{
  "model": "sound classifier",
  "hop_length": 160,
  "num_classes": 4,
  "arch": "conformer",
  "fused_qkv": false,
  "moe_every": 2,
  "expert_mlp_ratio": 2,
  "residual_init": "none",
  "beta2": 0.95,
  "ema_decay": 0.995
}
Rows from block 5, named by matrix and row number. Rows with one number belong to one neuron. Each number is 128 + 24 x the weight over its row's rms, rounded and kept within 0 to 255. All counts start at 0. Numbers have three digits each.
# fc1: first MLP up (model.blocks.5.ff1.fc1.weight, 768x256), inputs 0-255
# fc2: first MLP down (model.blocks.5.ff1.fc2.weight, 256x768, transposed), outputs 0-255
fc1.126:128124131129125109115137096122134146123136122121142121130164117120125124216122134116139130156124113139117151166144133077119146142130125145128139127129135128129127106100113134128138083061121131129080107127124144134221137123132116125107146104144224108122125130133133081142125146122127150126134130138126122111100119109083119110149122144130136135123139159124129133117123109136144111143125138121135131114130127126105124123148126148136120116148111108116121139131138093121124121123127124133227062084133116136138131120139131131036134112131127176131134135203133129211134128120130188131137135133129170108033125088085132129121124121123166132191127129157148128141129142141121143138156134140124121130140123135133168091139092130126137121126118132131211101129126128120133130129103121
fc2.126:122065153120102135131135145104129139112160150098135172137129138084132155154105154155195126115100134119109112162102090130154155127136067122146110146113081108157161090139153103160133134135123117090138168095170149122128137115111097151147131079097129083134113121083096121162095135110153136119138170151129128132165127144119154151117147086095135116073089139165132124173135110156127121108108112146148103133141121154117109124102099092103107134118129116132160132132120169080121175112092100157138140122144126102118118113137142094121185145133159126104122166129105137156155133146159139156163122110115143161127129135128098171126134064134117110131140120110164111122132121109166171156146141139113161146081130108119144159100169106085137137078140142156131149142127147119129161113107125
fc1.127:118142135112134099118110101124137115124111116114146110125157119138125127210129133119139123154117118129116130170135130086112129159140139146136141095113138117123129111107102112126137094066147125131094113120145152154214130132135122128098137115142225108120119142122135086134123131133136142125125159148115114121102126100098156118144136132157155157149145153123126123130156122125141115160106137128135122139122120120104113113144130150150133115148113121137114125134143108123115108117140133122224077090155113129144140136136134130043127115123123178128132131194133138199167110123147179113147117136133168114031111086086118132136137127127164119184138141155131112159160145139139148137151130142131145125139104132132168094137093125131131151103104130121204124108114121119126118128109135
fc2.127:120078100146080147115146150156126134126110134137134150124120159098116160120146143119174124139109111091105093157120096111109146155073080141147146112105060133146122106128116107139162144104125134108132145103123166131132151104112102139132147107084108077182091134076108144174141138104141147126103164125140166134148116149125180110093139096129113115108064136141115089156119145165136104139165107098156093100145132156104119149094113130116143124097098098129131090114105141097128172130135107086124153136129144094126123100136117129142167131129146121132148148115127133167143125152190133100175120071140138159143147127146127179155116119127102085116112107093140147141118112154145188167123110139107138166107119141117127122130149104089120151104135100129113151098147136130111156137101154
fc1.128:122143133110132100119120102113134130123115115123140102130155116137126139215123128117135126157111121123116138176123127082115131157129133150136135105121122124121125111099108122127130092059142130139090108121144151143217129123133117127116138107140222109118128139125126081134121139129123140120126142138119120120101124106098149118143136134142152153149143155131128130134148124116138125152106124127136123128121117121101121102141130137145129121149112124136123121132136105126124120113136124132227071092143111133155128132133143135036127115122128182134133129198131131202164109124152179121146112141129168116028111094084122130128136127125164133187141147153139112153154147152144137133153123139125138118133109132128169095135087123135134138102106120124210128115125126114120117130116134
fc2.128:127055103137100135106132156166114147115110114128133138145114146088121162109152138106186133136106119101135085141107090127125153156075072142142130113127084124168123115139118136111152152093133134080148145127119133136126164134104089129124145116101112085178113135102112150175137133118149152153107158127115146156131113149118163105092115094124124103105082123118108103143109116146138089139150118121132104127158134146085123127074095114101122124111100093129136108096097131081130149117111108090120137143133158124151113108115124142148159116127128114133145123116118126162154155171191123124162110057168131167142143144134124172140129142126104095117099103083142154130120118153140203182117141132113123137093124146125108150120170110087131137123119095123117117092126150114131149164098145
fc1.129:124159113115111103129137097123139125124121133141148131142152106138120140213121135115143101161133113128121142171132122074137136141154151139122141126142162139121156107104107128131120096071143122131096114157166137140214122129143121121106143105147193108134150118136140094133154131156131139147148135123134134126124142102103114101140117133119130125124127162122136133107125110101154130163143162144132140128129115114103131138138127149146108108139117096147140159132130116123125111112102140116211064080126109142124131097147121116045128114123128167133146136194121122204117146120134187127113127123118157127045147081076138127125130131128154127178100118162131128142124154114133160133159127131122137123156104115145169086110102135132129136122115156128213093126109127113123122129106148
fc2.129:121068118112047143129104119157172133141142125124130174108135139079138156091133146125180166097090130141136084130090140118120140111128097143148137135121121125116150092142150138143120156120139126147139154108136170097110124114143103134114104096133128077120109126113121132190091079124126168092134135133131128127152126122114124125124145094124114144101133122146112093181128133181158112112147117191113109147079131108133100124109073152108106147094121146150126079127080165071104151095158083165133127130159144071147148157129109115131138164144158130124112116126123136162146107119134133130109141080131132115126123144139124163132127114117129108129127119131148114093169146061135167128146100121119137100113140162101124149151142123098132147142096082133133113105098141128123140147132175
fc1.130:122148133129128093111127092115132116134121117118151117143150113126127132222133129109139111161130116135118141173140133077131134146121148149133132120123142134125141123098106127133123095068140132124095117123151133137225133131140122133107132102144220109124124131139135083123132138143119141135131133125125115122099140101096142113141131135125137142137145157137137135125138113114144127164117141129140111132118134109103114124134136160150119117134109119146128140137134110133127111113123137142219075085134113132123123119146137129036122112145122178139128118197143120210148123127154190126121133136133165127037119079079116121126139129145169130178121127146136133145143155140133150144157131143124131136140130132139172096131096141127127136113126138128212103120137114108120113123111131
fc2.130:124074112150084142113129138136127140117116146134126166117121138079102163103141137116165127102134131095127093132091114127103166145080060140137123111114061128151127108137133110132154145113119132113143153121119156137125140117112087140132094104103125082172132125102094146184098161120124155130117175132141164144165120149144148122097140088117133079104073108152097107157118145157127114118164075108128102112153129157111122152089118106108137132100096101137168110140133149088119162137116086092133131133142140107119133092110131112132181138111146121122129157122105145167138109145158133119182114063138147167135133138136120192163121109151118088126098114099165132155149101125136165156106156129127129147104121154110109133122154119074126160107115110143120146096138152132127150131114154
fc1.131:119117134132123102122124093117135133124139119121145125126160128131122117220126135112143126160124113136119143167150139071119138137127124144131142122124136117128125104106120120138147086060126123127088108123123145141218130128127113122114143107141228106110118132133135085142121138122121150123127134142122126117100112102088128115146134134132140144133144168121131132130136112136141111133124141118136137118128128119105126127142135134135132113148117104124123135129132097124128119119132118127223065079141110130137134122144134132036128118139119177117125133203129133215135124118123188123135133129132171113038122085084134131117124130130161120190126123161133127134132135137124141137158130134127126127139122127129170087142100129121132133120118129127217100131118131116129132122107126
fc2.131:121061138135096141121154136125133134117151160107120175114129131078114159139108148160192112107124137092107097155091087135142147128135076117132130125104070107156123101122160074151124143141108123104139162071179156123128141107130095164131130081088124082136116118099088132168097147116146129109130145141146118121181133124113143138108157091089120105090097114159146135161131122155125115108140100132138090096142121151128117123110088097101121134120129109137170105152148171092108188124108098135132132130155131101112149122121123073129180167143172127120123165128122143133131110136144146139147134128114137153128125159134112176127124065133111110133132114111150116131109119129128176141145143138119155157096136146095128166120157101086131152095146124155128169122127117130128158104116138
fc1.132:127121125113120111122130094124140132125126131131145128131158123131132130205121131111134118162123119136131142159147118074131139129142125148118151131125134129125125110091102125119123088066131144139090103123139144125218140136130117115105141109144210114118131125138121080137130145139106153122140126136143126122097119101108124106140126144136130148121136166116128134120133103120147118152132138117121123121131123117103137115145117145141118114130121093122134149128121097124130108107132125135211075079129121126117133118148136126034124127123135184124134126199129136201129132118128194130138129123124170121029130075071133136121125123127168122194118119164141125136127133120129151136162128133112103125152133138130170084134086124117125129119133124126208081146115126109126130121101132
fc2.132:095071177141146148092121130133164138117156114111118145112127127106109151135149136133157176096133121148146084134100101116156151116140096144122182162107160115140146105146215112112144149105101122118132136082141149097126131100153091150119081130143131083093140111127134120197144159103142116115150117133100119132156134101116127138147143105095084142111132120103136113123139121174134122101140112122118105136048101136102106100126088175107083111133146154132115073144121155102114131142113108131129135129147132143142144132101106114129144124146116136128082120130107129142140123111154123167147138108103145168128140119103081165135106092127102148132126131125134095128082168091094150149122090164130163102105148107129126153124167129049122165114090115146132104132118121125137144096119134
fc1.133:127138131123121100121121095114144129126134110118152118126157123128124136220126135110141126161123115133122140168144127076120140140121121143130140119119135125124122111100110119126133091060129131131088111119134145141223128128127114129111134099139233108122118131121128079138120139132129148129122135135129129119100113105082132123143129144132142142131146170124127131127138121124139123142122139121137126121122131124105120128147133144141133113142112109126128141131136098125128113128123128123227073084134113130132142128144142134035125118130118181126124129202131129210139118121139187125128127131134166116034118084084132129134127129129165135186131127159140125139136134129133141135154131132123131127133129142134173094136096121125131131119123126127216109137119135112125129124101127
fc2.133:118077135147104151112127139133167147118137156148133179092124129074126174094124141115197109100155128099133106159088119114134151120113089139147144138130079105155145102120149106128154131101117127103134156106127185121138123095115097128141126081109119101157137116095116145170139147131142130161148147148126137132151110129119170145110129077119143128078071136162127107156136148183145129107139105114138110103178136156112094128090123132107126118099121089132146095146130164113137175141123091117126128130150128075127188117134124126133183145134150124137125136126121126179144124147167141132165126092128148174129143149125123199125116101157115114128118109107161112153161134115103177166145165134148135159112136162137115161133148137084127186114122110135126153133146140115123150139102139
fc1.134:127136135129124110120120099128151132120123123134143129123158118119119138211127136108137122154127114140119145171140133084128144139125123151122147116124141120129130103102103119134134083060127134134084103107131139138220129128128116132100148107137226109123124131130131081143127149129130156130123136132122122106091121101085135110135115150121139133120148158124122133121132117122136128152123135125144135125122137127106117128150125153131130120145112110123125151132142093121123118117128124130226068085136110126133139125137132134039129130138127183113135136206137133195128124122141181123125130133133170119030126079088129135132120125132164127201118133162130127132134131131137145135154134129125131130137132138128177086127094129124138133113125128127206101125129143122121132135100124
fc2.134:129081140133104133123146150125149142119149160124130175110120138075122164093104157130191099122123130103109108156106116113141159099104103145143097158143064125144169092132135120123124144098127120110147167109150165103132091108097087154102145096105127092134131077092099136144127148101151133120121168188129143130136125126137143149105154080126132144085087150166110135148119124155113156076144106093136106106166131147119095147093122122094158134100122063157151138131127165112121183114108129130137136127160137107137135126131152126126163150153147121130118164134114123168158107133155141119135145104124151160128148145109128191140140092118107113132143123092163082147143134130144189155133153131162155160111135141136123155130145144093129185085130128154121157140136144129129141130099144
fc1.135:137119138125124136131132142134139098102134150136119124123143136137121133049131144121122132129134120123124122082117136176128129123134132125139133124128134119147126123112124134130134148193128082123162182135124133137015131125124123134129119136128033130131143138118126139130122122120139132118125128128119148150119134140137122126120133132128140146121131135123123122132133131135128135132133132126121123136121127122145128129136119133134135143141116134129131130136130188117132121134132124127059196202124128132139139128145118113251132126123132072130136121042142146040145133137137068132131119117136130117233123126130130130127130129139135115052127134116187127124131128128113130133131123129128128139123133124125102213136125133136158127147121133136062124125108138121131129130122132
fc2.135:136125126125129128135128126121114142128123125125125129124113129120126131134117127132123122122123130121121124146129123128131124145113121120129129124111119126130127119125125120133121131107129219122131147132122126148114139118123128127131124126118030124129118151000123131129128118130117132124120155114130125122128123132148167125117131125117124126124117123130127117125127125120124118145123122124194118123126128129123128128128130127122123124121127126123126131136129151118126127120125127127051244236128129122123125124126125123230135125130138107123129132033115126137122124126128072125130121134126125127253126128127102131125129124125121123040126126116122143118127123127131127125120137116116125132131068127121113135129132116117127131067124124125053132122139126128132120129122127
fc1.136:131144137120131095118121098113140131119122112125146116143154118124122136214134136102140119157122117145127145163139136086120136148137132148129137115125142131123144106105110129138133082053125140144076115120150143135222131129138117117098138106132226106131120130137134085138134148132132148135138135132120109117091139111080137116140126143132134139144146159128135139125133122130129127157115134125147137126118151125103114122138131148143119116147108115127131149139142097118122121124121129133219080099141111153140130141130133139032122114134132174136128136197132115200146132126146179131129129144135169130025116080089121135129131127133169129187123130155143130144140139140128144144148123137139138136139119146144168104132091134143132128115117127125211105124140128118128126130104134
fc2.136:117071111131113148107144159125133120121139156126147160119136133067124175122130138111185104132119124093128112156116109116104174128087075159145125136126049101130157096135120116149154148090126122098149148110126154119134126125089082141142154106112109099161119092091114138159125130099155151155123155147118161142150130132130164134098119089122138131105072130161101113168129138160129124100144093117140101130148109162098114133084111128107144115109102093153153102106128147087124186107120093105124140131154148106142127090122110133130188125124158125120135135122113122175164115151187141138168123087131143170132135135127117177163125112138113093120105112105160109144138110134133192177116133150134140166095143103128129131118154131086119133108125114140115153129133144126118164136078146
fc1.137:116122130124116098132116098118137135130142127113154121120157131131131129212130132127141140154117119133114139161154135077113134142124121145145143124113131117122121113110116119136144095063125121135098108118129156153213140129133114124117146095136249118114127139127119088138118140135122148126118142148122127122113115092096140123141137134143150149136143168123133127130145109139141112130133141127127127120133125107098130106128127138141138114154123098118118144133137107131125119118133122126224074080149114124139136127152132128038120117135127183116121133197143139207138111119126187122144118126143164109039119099075135133120128130128157113182134124171131129142144133130130142129153131135131130125137128135132168084150102120126128133121121133121212105133115125105119122111111130
fc2.137:124059133144093144127118127142142154121144150120110182092117171090126142127119149148177127097129128112111107164105091116124132131122077103121178124107095112158120098140125091158150142131127120136109167083161185124160136081134099152145138113095130080147107126093122135183101113116137125132119145127146116119175127140108169152116138086103139116097103115158154086152119147179137113118134094123151101113114136150133093120119099144117100135096137128128149071147096169089134176129173118155134129126138121072109162111133109105124165155140164114118151149133099135133125123130158134135172130101106128150127139120147090185144112088151104104131140108117138119096098126111116166141150138110114161141119142135108124160133166105089127181116123115172132161146129119123119155104124145
fc1.138:127135136124120108124125094124132135127132121122142120118155130133124120216118134116136132168122117138125147164144129078123140141132122142132136128121138114126119115092113120140130088067121135134089105125128151141222131133133124126117149108128223115111114136134124076134117139134122139120128134142127124115104105101091130120148128143132141148119139156129128126133138118131131105141116141114125120119130128118107124110146129140133135122140121102127121142131146095124122112118137124130214066075144117125137126129143131127029127123138126179117123132205137128212135117122130190118138130127138167116032114077082128133122125122123166115195130122155138125132139121132122146139160133131126120120140136136130175086150092122121130133118126128127210108129119118115131129127114133
fc2.138:131064152158139134093142138150123136116118147110115155117110134095100158105126139152149141116100130128128109139080072151150146152146078119116144145081103138163144083139175101136132137116112126100140172091155144140131163110142101146109104106085130069100093139117107132186115134102150105124126144134141105155168141120112135151127147096094094130112117110115141136136151116162106095124139108087121061132088089137114122110107091135111094115110125134164156106136122172097110160132110116147140129128152137131119110114119146095126207147104154124133107181129092133117129140121141133145150125112134153175129141109119112164150126089130103121132156110113142141108074130132150147147119104124105168142085159135116111171135156082067141154117125104183135142117120130122137120131162116
fc1.139:109140156121125101127116095130131135123129140111136131105151129135114113203125130122154113159123115117107138175141138083120131135117117142150133132113125107125109108123116108136136095059116150136091107132111141145211120124131131132104145102108217110112127142117140085136094137131141147127135147142119119119108126107084146137146128142144146152116148160140110116145148131148120107160124135131125114132118116118117126129138125141153131114145123118139127126126140093124113128135114117118217068071139109110146140114146118119043119117144141185100119127200140116198135123122130180118120107127143162113041114085085128121126121114131155121198120119163133125135151126143113139134162125142123134126130119113122178077143102108120130141123129130114206134118122113116120127126104136
fc2.139:122082076158166129105158135125114142121099147113126138134134153085098152148192134077159148107121129081135078101084087110142182139151098143102156106133133113125119083133185110154143156146157132119142111117139144149131164125118089152183087118106127123162096149134119134156127136142123138136102097106116102130123139126140173096124127118108105076171125145152150131146134139104098101141111150104138110090120145146117161180136151109092151105117138111119150141140160128103139124130108137119128130128113133146135118088092132110132107174092125141135174160128141122147102121145114131133178148107122160174130144159143126133133125123180104083130114110112146147125082111158133153130082170125096120138082083180127135132109128099094138159138125148139130129080131083117138146143107131
fc1.140:194118124140140085117120192118112107126149116131144148132135130125134136123167154113047139064120115127110179149154132135123105133110120152119116133116125124143106138182136119133126180127160151151168090125126144138129159126134132124136124150125123209123121149126130190132122136123111119123141129131142154161143135133100148119090137221132129119141149123129133134124139122112131134122125117113125128126109117098127134136092124123105139132106099176135129112027112067122129123122143139127121122119136225131125121137161144132120086112119105098121108116131115113129143122169123123118115141160136100139123129150134141147118167135132071122139144146058085130135148121131131107142086100126145126120101120118113077113117182125125125136140119134079123126133136154093094099108133127
fc2.140:176133118122123084112121196152135118141108158147134152113115144134113132125169147123132144139143107106115146119133130123120120139107133117123142117130124117136121138179148125165158137164126105143150047125120147139154155133143144168159132181124148118149122135176117178141128132146118138154112057124150159137142120141106114137121143187119131111145127119158097105151123148147134115132139128126081123132128150101115138137089125124129141136117133157133167116083143049133129140134148125151153072105120198127118149125125130117100138145123135094127161139200109133135136125153170121128118147101134134136107130147146184146144161132155052113176119134098092144108119117134150136151138151118121122142131181150111076099144169108116119158190114123146162141101123151084117101147140132
fc1.141:122128123120121104116128098118136142123142124118138123125155120120127123216122137113140124159111112136121144168139142083121140143138120143131140129125136118131123103097116127128138085059121132130084111117129153137225138127132114108108146108145226112116120128124125080145125139126116151122127138142136131116104117103086122113146122141139146140133143153130131133124139105141136117141126144114137131123120134120113124130149127147136127121141117104123125140130136102120121122120131127133223067081144115127137131137137134138033128111130117178126129131208122135213130121117130181120135123129118171117032120096087130131119120124120167126186128136160141124145129141140130148140157128145131120125136127133129170087141102123113132135130118125131218112136124131122128132127106128
fc2.141:122074148167108138117138137116136148124149146144135166103141123076116169148110144152189130097099136103125115158101073116153163142133087132138130148107079118141153078124153092165129148118127119118156174097163140143137155098143094162130109084085120093135109141082092116164116156093163115117131116125131126132160133114123177169115152091112124122076101132157127122162129140157123088131117106133161091125127108173116119131102085136114131122112128131115149096151127171083127172115114123159142136125144130128116153140129113091125186153129165133130134145128114142138139103152141149146158153140108155161127133144122097169138127086132106115127133118099152136118105142106158168160137148141092172147097146125119142153105154092090124145090150092175132140125127132121125167109105163
fc1.142:116122138123114107130138101120122133119119127117151126128141121131111132222118129125142125163128118118115139166130113070111134144125139141135138129121141128121127112106097114140120102071134115136101111144135125131224115113127126142111145098147203110106132130133148088135131130147136137136126122131108126117128134096103136105134138139111136130117125157135123111108126103109165112156116142154141118131143110116098133123152118151130116111147123095146109137132140104120121118103111126119215070071130112124133134096148121103050134108147128181121122146184139113209134116119131196116128125123137162089051123087069129113116134121128156123172115123162125121140132154146141157129167140152120131135144120126133172083120100120108135136102128144132215098123112117108125120134105126
fc2.142:107050138139101144123129130115125109085164135088118125137141135088114145140168140121151159131089132121142078097066092120153152127136087125120132110135125114135132093167171133120129155106139130129150141109155127105088133144127112120113145107114129081129104136120136154214094114095142153098118146129111142140162164102126082126121127096124109142136082080131134100136129112116115109113100102141092107169112113121132115110121063104071072136131120150121153098147090160071114185076145129127129110129130123133135120089108136123124148124111144116128113174129120103129104141122137131149145099114121155174128126103124140134145123107127120155141161132105151112116124127121147152138163081120101142128114163113140110165132153108063172117167099127181135118114115131129117127116157137
fc1.143:130137132122123107129118099122140139119133118126147129130149126127119124213128132118139128158133119142118146165136129085121136141137125147133139118128145131123129106108103130134136092056128114139090107119139145146220134129141116113104147106141219111120119139134130086141135153139136148127133140145123120116109120092091137103149128140138145140136134167126128134118138111127140123148126140124145141120131140123107126121134119151133131116151115097119119155135148094122124118129127126127215063085141110132134130119141129126032128115143127176118127141210144126209130126121124183121126127129139162118031117079085131138127124121130160123193116123161143127139145138126134154133151133139135133133137130139139170094127091128117135135111123134125217103132123131117124129129101123
fc2.143:136076141128094116132140151150165149129148159101128194106124146087125154120108161144171129094118133109102096156113105122132136136133069128128137144095082114147137108129140098141136128163115115101119173101169171139147139070134097174108131104114131085147121128082111125159087138111127116102138182131153117119188143136119170142115168097086113123101135129173124115153123109178146118111134080114167102108128110129131089123120094110105094146103114128140164113132127166109103171109117109162139134125136136094122145106155151095125170154161175136096115154122094143117139114129141142131132139096106144143125130146162119171142141079116109100130147120120134110103096121114129164141148142122122175147112125140097135153140157112099122172061112138148134152117126151103137142097131140
fc1.144:200139114118172083166138200133127110130124118122106134139140116120146131121133140142065132053130112129132192180130122140127060128140117116126125131144113138140131150140130135117124124130112124130104082131131125134128116111129171122137126175126111198135129114127125194121129142118120106127128132129134103091134124117094117139131126195116121117119131118140134134130121127128123133136135122134137126112133130054159129122142135121129110140117116107127119125079116061134147125115122134137119106112122237138119128118210133137130137135128121086135129131135129132124114134113117114131128117199115099122125125146127131122114189133122096131141125104125096129121117123131116127091110159142115126116126125129124069114127192132123117117120128121129122132123121128042135050124137117
fc2.144:197132133130120056153127203136139159134130129125115125136096127121139137137133157141133125149136100144134158143118133131134100119119146109129135127147121139161129138144127137126126124137123135140128023123138127124177123138137182131127126206142112121122136125171128173142138137132146116132128049140120121101123127125097099129128129197141134127142129129130143110128128125132131138131143120137090137133132137073157125133150127133122133157128184138135120125110128024140121139127133132143128115137128202148139133141165125137141123133132121091138126135183127131145136122129153079139124139110134143136143133132116116127134180139135041133146128128145081120129123133126134134105139128139135138120148169133131075108139152135122129143191129124128136131127130124041172084132151137
fc1.145:112131130123102158048109149126120150148130129135206126141110123135116115128146091118108129115126192142122095125154131112121186134170143192138131141141117137071146134172123136123120181109154130144172107147150141121137137143140078119124134111127122133135135131114122176131141130131125106119133132136125135167141129122132126119098143122133148135133132105128130136137139136125125129134124113124118133132122129175037123117077109122128133084133154173131135134054126118131118135126136145126128114111140155144133122148056118113110075115124131087121122142146114122138140130208097143134143124092121095129120127145129117138130100125130096110151132137075104133136136129127152127222109054125142111130136115135126082106125151139141106147121129143100137121139119123195092180128146145
fc2.145:086116138143152185090139120134117076112140136124124121135150129112137153118141099127142127132130149131132119137097124130132148119074124113136133134139131145115148100171136135128125182143131116136190119128136133113109127137127076127125133080131135118124120113152129131148140126136141146133121152129132212167125139138149094124113141099139132133135119135128086137128140131126128132112129134134081116135135135166085136145044141135110142102135048103149134143112138143096129140131132140129150056108131123137135126116089131135097151140126131149143136144162129118121127135181183188131140130138130150152113132130136208136143093130133132140156143137030150123135124133133140139201138160129133144137102163136135113116133157134114139128154123130153144129131105127229066121147130120
fc1.146:122132136122113104125116102129134152126125120135142122124160121119117124207130129110138139154129119131108137167140125084120135131127125144134150112121140121124128107109103116151145088066110114145088106125122144150212140116133110121099153097148227119118130136131135089150127149137138159130132134138122124126119138111091135115144127147137154139133141169122132133114128097135140128144124140134141136128136130120102123114150123155135128108164122096145122146132149093123108118123119120130223076086138116119131136105148114118039131120146121182115123136197148128194134124117125182119118124125152167107038129081090133131126117120142159119192100135170133126143141140140134152139153128138140140144139132136136171094141098122114130142102115138128204107104116125116127132126090129
fc2.146:143080159139134114154139134158159142123142166090119186125132158082126152132121155156156156125104134118129110142105104121129148114136059143157156155119105127135163098135124107158141112159133119146108170095158133131153126085124100164105115098107137071137128112087110133161073128110112147106141163135141131109182151120121174159120168101108120119099141135170140119146121128147128132099116103139159097099133109137149097116114082133109123137118110128160151126140106176106139177120120103177137142123168132093127147139145110101124131173143176125094111131129104127114132116113148133127142158107103145153124156160177132155118142076119100124125162094126147106083099132099144172145131140107125186166119080135108130161117156112114126150080113111176137139157129121109118140095150138
fc1.147:121133124123130109114123103124145126119129123133141120132160116112129132213117137104142118153127115138126143172129126088129134137137126145127142116133145133125134105100098135126125084056115138132083109120130136129222135132132117122096137121142218107136135127139129087143133140126129145134133126132124130120090127106087126111150120139130129134107138155123131134113122109133135134148131144118132130127127141130104122125152116162140117119142106116122133140134139100115125119125120128130222072088127113140124130130135129138023137124131133179138137143206136127204136130116127173129124134146130171123025128075093126117137122122128167131194123136158143119130128128130130149141152125134130123141139133142143168095126090135128139121120118126134212096131124138119127130142091114
fc2.147:135072148137136124112146163120138117110158142147135158123128147090132179099112149147206121142115123109122098160114125117135159105112096145155145159152072108150174099139140123117141137100144116099135166101134135086126119108118088134129157094104119106128108087078126120153146093087159133136128156165098151122134138109113165159118126091131153183086067156147122100187131126167143131109130124126132101148157116140108087148103101150099154130122104114156102099128114163104125166087150129142133139127157132117165152130134095123128154152150135136133104130130122112169149131132184145146135131114118162161126164124114140157185148096115113130133149128113145089143168151120114177173119128144146158152115157111159141164137154126087120149094114116154128155148121133120120134128081137
fc1.148:134136132129124107115129090123144135123135114125147120118160124125124129215123138109137131162125114134124149167140131081117145129125120147129136123112136124130122109094105115128134079058131129129083105120127146135220121128127115124109140108137221107117124131126128074140117142129120151125127130138133125114100113106080127119144130147124141136126147165128124126124129120127142117146120134116133126125120127125100122127148130146135128124137111110123131140131136090120127113121127127127222067078136115119130130127136141133037130121137119178119125131205125129209137115122134182124132129135127169112034118084086131133130131126122168131196129127155138127138138129132123144143159133134127123121139134137126177089147095117122136136123122121132209102134124136118124130129103126
fc2.148:124089147164098137107112149131153143109132168124127199099114131085112165123091154128180116100130131105113115165098117112138164115122084152157129153127086113155146095118153100151145127113099119093136166088127176115128128101120086160138111093099127081146120109090104131162126141113132136140128155147134134132161108136119161152126122091091131140071078149168130121170132139183135117099115118105140089114168112154105095130099109127099137122101131104135149114146130180102139176139137115135133135128160147093129163119130118109128187171150142116125143153135117121170162111146154138134140138113119146169130141148125106180145129093142105119130125088104161112132136136102139155164126155146131152162095136140129128159130148116075135182096103125159129164132139141118134149123099151
fc1.149:123111132120128109119127098124132147124121134130143123127148132133128122207117134114149129160131116136124144153143123077124132135140124146132139124131137115126122106093114128128145087060116135134085102121126147134212145124129116115111157105134219106119127140148127083145124147122134147124131137150122125118103117099099127112141130138144132151115132155124129130128139110152140115137131147118127126131131133119105121110151116144131132122148135100121125139131146094123123127126138124127206068069138112131133130129146118124029132127137145180125126139212137124211132125120131186124142130124142172121035131083085138125123120123134162109202125129159136124132138121135127148143166131136136119140146138135143171082150094129127129126117130130126206093118123117110126131133102128
fc2.149:145051142154185117103120142147151122115134131113125156117125123103121159100136157141153161097104121136162108141099109145137152141141097133111157153099107154145156083156196122100117134102159116117131175110145140136138151110139090129085114116126125087078105137104137136191128132115144124115147143122125109125148162101124140142131131101090088154107135097110135121117143105139141112124147088105140079166071109117125106130121079154101074141145135148160132097137113176072125158089125129158138132123142153136143131117142126109119170125096118125139090127133113089130121131122141136181163131115132146174123130098102114155160137096129095133131168124132144134137099146109113148138122086163115167108106138130137122174107169099068133138081109120156137107124110142107147132103174126
fc1.150:131123132129126101117121095119132139125143112120149121122162124128122122220123136113140131161119115137118147166143122073119142136124119144138138120116131122127125113100118121132145083062123128129083111117124144143221130132130113120120139109143226106117117131130134084138112136118124151123125137141122129121106116107081129121146134140133142142131146162127127129129136118132143116136123138123135127126121121122102125125142131136137130117146115105126122135133135098123124123124124120120224071080139111126137135124141136129034128115136118179117127125205133128213139116117129187125133127137135170109035117093080134134128130126126161125191130122154143126140136131136122146142160126131130126127139121130131171089147096122128131137130120124127218107137111133112132125124111130
fc2.150:124075126141086147118131145134154147115160166124128189113128139084124162130105150138182108094127134094108102168078083116150165132140071129134136136113087103146134095116161089160146137136089117110129175088153166134143137108129091165144118089097119084165116117093101135175115153114145127139129135137146129127171119132117172154106136086089127109080082121166137123165134143163127112113128115111151092105145124167100118135099108131104113132112112127138168115150120177097129178139110100150132132125154133093118163125134119090126177158147169119116122152133123142145144111142155145137148144121112142158128127156121124186129123082147099108135114107114157116113117123116141160159166144124120154154103123138114125158104148110076130174104124124166122146133134133139118149108116149
fc1.151:095127134122083171049130134110118157132132120127181105122103148139138125119128104111126137137121188129117090112124164120125194157154128173147138121131137111091117120157127110132158183123120128149178126122117150150121126112128070137139130093134118125118118152142141158129109120131135127113116139154140125170137108141147140135091140113149127158111108145113136142152151116146131109115124141122141130127134131184050126133072141133118144110123153184122115129070135128115134129150138130144119137124141142127147135141044137133124086115140131092121116118130141129127143109207109140108146115081142104141130124110137114126123082108120100133130139123078124123146147107137124138217130052151126140113138146141117094121158132121142121136126136121117129129109145126201102194151106131
fc2.151:093125120118128173090116123146127067118107134145125130122149144117139136100142098131122136113141150126124125128106141119133136123087113107134127119143119112113110122169136132134147171132122120128187120119110155108104127103134081122146124093132122122137139109138118137150123122142114130137123154138135207166131121143160110136140125104133151125140113129136083116143118138147138131115139110114077134124128146163086144127046121112112115097112049119111133118115124143124140140131142113125142069112119127116129136115084124134099144123155115137122137122155130134135142111185178193126129133134136140139116129141134224140120101129144134128158117120028145111120146112107131130201133189136136120120104163139117111114157158132119131149162111119137138127131105132225070112132146159
fc1.152:126160135121135096117118099119148128122114115125143125138159115119129125205131132110133118150120119143121142165137147087129137143126135146133140124130146133125142105101099131141125086058131141135085106114156142131215134129142118122087145113143218106126122135134134085135143153151126143135133135130121109109087140106084144107138117143139137143141144164127135149114136108118130127170119135121149135124122147122105113120134132163145124117150108118132119161137141098122127113114117120138215077095143108137129134135130132135036122115143126174130134139204148122193139124126151174121126133141137169123030123071091120131135134126141166122196117127154144119141141145131135156138147128138128135137144124140141167098126091138133137138109120126124197100126140130123122124135096134
fc2.152:121066112133087140106140169134129142114145148126128165115110144075100167108135141118177122123119118093119092140107110126118170129084081145155118126118055120156139106131124119133150156108120130085146158109121145115121122125086087140124140131096118080160125102109103145175128140090163142142115159162116158140143120143137153138108142089114115121103065132152105121161130127158101133095155093096129099126153106140108119123096099116091146129092115083152143106119128149105108176123118111096126134133152150118129116086113141124137183140128159122121122152120123134168164103134173135126167112070126148168137133128120112189164132102117102095120113109095149108147131109134132181163113122141151154164100152117130120142109163129066132163121132101140119163125123148122136142137099148